Weights of a small CTC audio transcriber: trained on telephone keypad tones over noise or synthetic speech.
Rows from block 2 of a small CTC audio transcriber, named by matrix and row number. Each number is 500 + 40 x the weight over its row's rms, rounded and kept within 0 to 999. All counts start at 0. Numbers have three digits each. After the name is the row's rms in percent of the matrix's.
Before each channel's rows are labels from the 100 clips, of 14976, where the channel reaches its highest value: "top examples" is what is common among them. Only what is clearly more common there than usual is listed. The data: telephone keypad tones over noise or synthetic speech. In brackets: how many of the 100.
# conv: width-5 conv, stride 2 (model.blocks.2.conv.weight, 192x160x5, each kernel summed), inputs 80-159

top examples: key "0" (73); last key: 0 (28)
conv.154 094:484535514450477457562446562461491414532466541536485479506526392490476517476523496438508487444477533506466539570467479546508476492472502450548489432475533531455540516428473474513542524510452426483480523532444476508475463453502529468504488457

top examples: key "9" (82); last key: 9 (38); first key: 9 (36); clipping (27)
conv.169 101:517481535560527441450530443514447521501499531510482516487508558500554462507494461469584530533536595536514528475507529497455586551493488518587461481484566476591450573489516480505504545502481484507560505512459505487475510510498472476511445533

top examples: key "C" (74); first key: C (32); clipping (29); last key: C (29)
conv.161 102:437495501559471456546498488527516496446491567507440510456502452499525490491501456466446512486470532435507440528495486486463446503615481501506552493538494508478446463532514442468461528487543503496537526538440490469490508559589523554528526470

top examples: key "*" (100); last key: * (42); first key: * (36)
conv.170 107:569481581497489520504551482538493489496510502432478500508523538504495507492516509510485526480547441411541454477538544518497479489505536471539496440449470529481549528497444524514538500546543510543546554459412400417467491420489486461568545443

top examples: key "9" (85); clipping (46); last key: 9 (35); first key: 9 (33)
conv.126 100:486546535493449507461522455527542459499508441478526471546511485467476431465475484574469510486476505493511534447520455521449524476504586573540423502537569511466451549476569499539479461524493536452533503480499502494482525452489477471457499553

top examples: key "0" (87); clipping (35); first key: 0 (31); last key: 0 (29)
conv.70 105:548552526454472503513505494504426506535510481545489564487439438500539494488538510508493449595535516472538463486526485554486487524513553429440483507470546481556503485450536497519520480478502524523478441580544496546408456530469535509521521568

top examples: key "*" (100); last key: * (39); first key: * (33)
conv.124 107:510519492451434452497470510473486506552500399546457471472446468474475552496527539490495542452519498541472509496579443416437439438564463473532463469464435454514494470527482506498514447584488538550580536447531414476470456506514446460521502482

top examples: key "4" (78); last key: 4 (32); first key: 4 (26)
conv.175 101:524503423556495467482478474539398531533468532540554486442472511522483492485517493412536557510577457466431495521535510474463480406497433557485500460475509502488532439560478458468519537453452497442500517514462523503528458494483503558489522512

top examples: reverberation (57); clipping (39)
conv.44 114:508504506508461446493546501532534469501508581489508571568509509503422470562552514476493474529558448457444407512541463479497499433486505486410474445381516573522513516463512510509465481500497448518482572453531558432517533558451481579513502406

top examples: key "0" (77); clipping (41); first key: 0 (28)
conv.54 105:477489447445509536498491490548430496554466476487551504490423509491507493446445577511520514506483517357460519558513543472456489467535497503501425537491453539484510476500462515479478462484491466450545464570502494558464471536494421523537555498

top examples: key "C" (89); clipping (31); last key: C (27)
conv.159 115:545485526497455500478503440532498410467530542473478485377548501518545494429456531490495449497461483541528473517466484444491545547458478511494504458554514485456483457512513504464444537498493474540538400495440518544503496521444512463425537471

top examples: key "9" (86); first key: 9 (36); last key: 9 (34); number of keys: 2 (29)
conv.91 094:504517504610513471463515492479483452501524538469456413534475466508487522485466457520493473505510464533444487517416463478594440493513559476569541458467480499434433554502457543475428533531489526571454430540525524526474487566487550449443541500

top examples: key "0" (99); clipping (45); first key: 0 (39); last key: 0 (28)
conv.140 100:511510462509551474548521496471438378527561545478517507516484474533570542534456483414517484483460470503434525483476499490529447529506518513446490542501487501420504488532481528536457488544466521502467527516438473521520483508454432415479452424

top examples: key "0" (80); clipping (44); first key: 0 (39); number of keys: 2 (27)
conv.41 103:482468503506488478451535478414524492497561556522560462480557512525485424549544518504544515545498468531514532454514495536501493493530504443460472620520601545551500556472550587489476481559496422500463535538454483525411512479513420494544509495

top examples: key "4" (61); last key: 4 (31); first key: 4 (30)
conv.19 105:457509466520535541495449517591453500508483500538575522410464547455501551539460481511543611490503569499488546524549464515518526516556459501458522449566474450548522516540500534571472502568449493453524505535492505466574503488525507487515439473

top examples: key "9" (97); first key: 9 (43); last key: 9 (41)
conv.92 088:501486525522510462520486532545563482413488538478466498482556448532508486537559488500500510490570413477504493493539506562535569489543460477574491529537490490450479514559540507521565487460507432492512495434451562477571572392554574465587467485

top examples: key "4" (57); last key: 4 (28); first key: 4 (25)
conv.136 094:524473593525509562554500498536460486583478560453499485515485522542518503515496491479452619473583541427492527549388558419499460445511539513432527513482478444487456503521474521528492475503482528509558515449518476515445519514524494475406469480

top examples: key "4" (84); clipping (58); last key: 4 (37); first key: 4 (34)
conv.102 102:459482565486489439505496537538424510457490566513481462452490514483488499568513502491537551537581564498448484530498520544555560481480527510499506515554539497444515475566493480513549519505513464485583471536527430488513542511492482538483578543

top examples: clipping (35); number of keys: 9 (31)
conv.137 107:523509493556451477482478503520472488518525533438468529501457418442488543483513491490543487535448500522533513541494536455565486544493462502488458486516491486509496437524479451487555409506457481441533453523438485530575436471461527521499518437

top examples: clipping (33); number of keys: 2 (29); last key: B (28)
conv.190 094:484476508456457532566447545446526517595468566489511493485563500493550455478534452466461465473494520517433496518528536482494482513472492469500536500529480476475489496560517546488475489473525522495618521473481488542544606465558490484571564478

top examples: key "6" (66); last key: 6 (31); first key: 6 (29); number of keys: 3 (26)
conv.94 094:510473450482538505528500554574577562447574494459541516517474512507487609480490521514471474499450496518530505510502507533531476514549474485501445496466524482494433538560533548515503459540555486448556419517546427469524481473536437432540398469

top examples: key "0" (88); first key: 0 (44); clipping (34); last key: 0 (26)
conv.130 098:553485434521510496429542491438484579570504472412488539540540461449452583518456440496499436501486392489480425543391478480532513457505568515432471525531498502484557467491483547445398503539516540546475420496514550465514432513492565460504489533

top examples: key "0" (97); first key: 0 (50); clipping (41); last key: 0 (32)
conv.120 099:533540484505463533413490549474423485481498497529551502485539530497624545511511553470512527485531514483516512482462545559503508517437489504455529537468546411545506401526496477457512414590568562599475511498459485547488504516485432501537489477

top examples: reverberation (61); number of keys: 1 (28)
conv.67 104:488437528514410517477493548604447553410495524550514476451449453459489487489446466495523479525524482439515495527472478544511484484498547455473484450473460513453467497434528522516542506500453426461481548479543527467470477545458521567572469468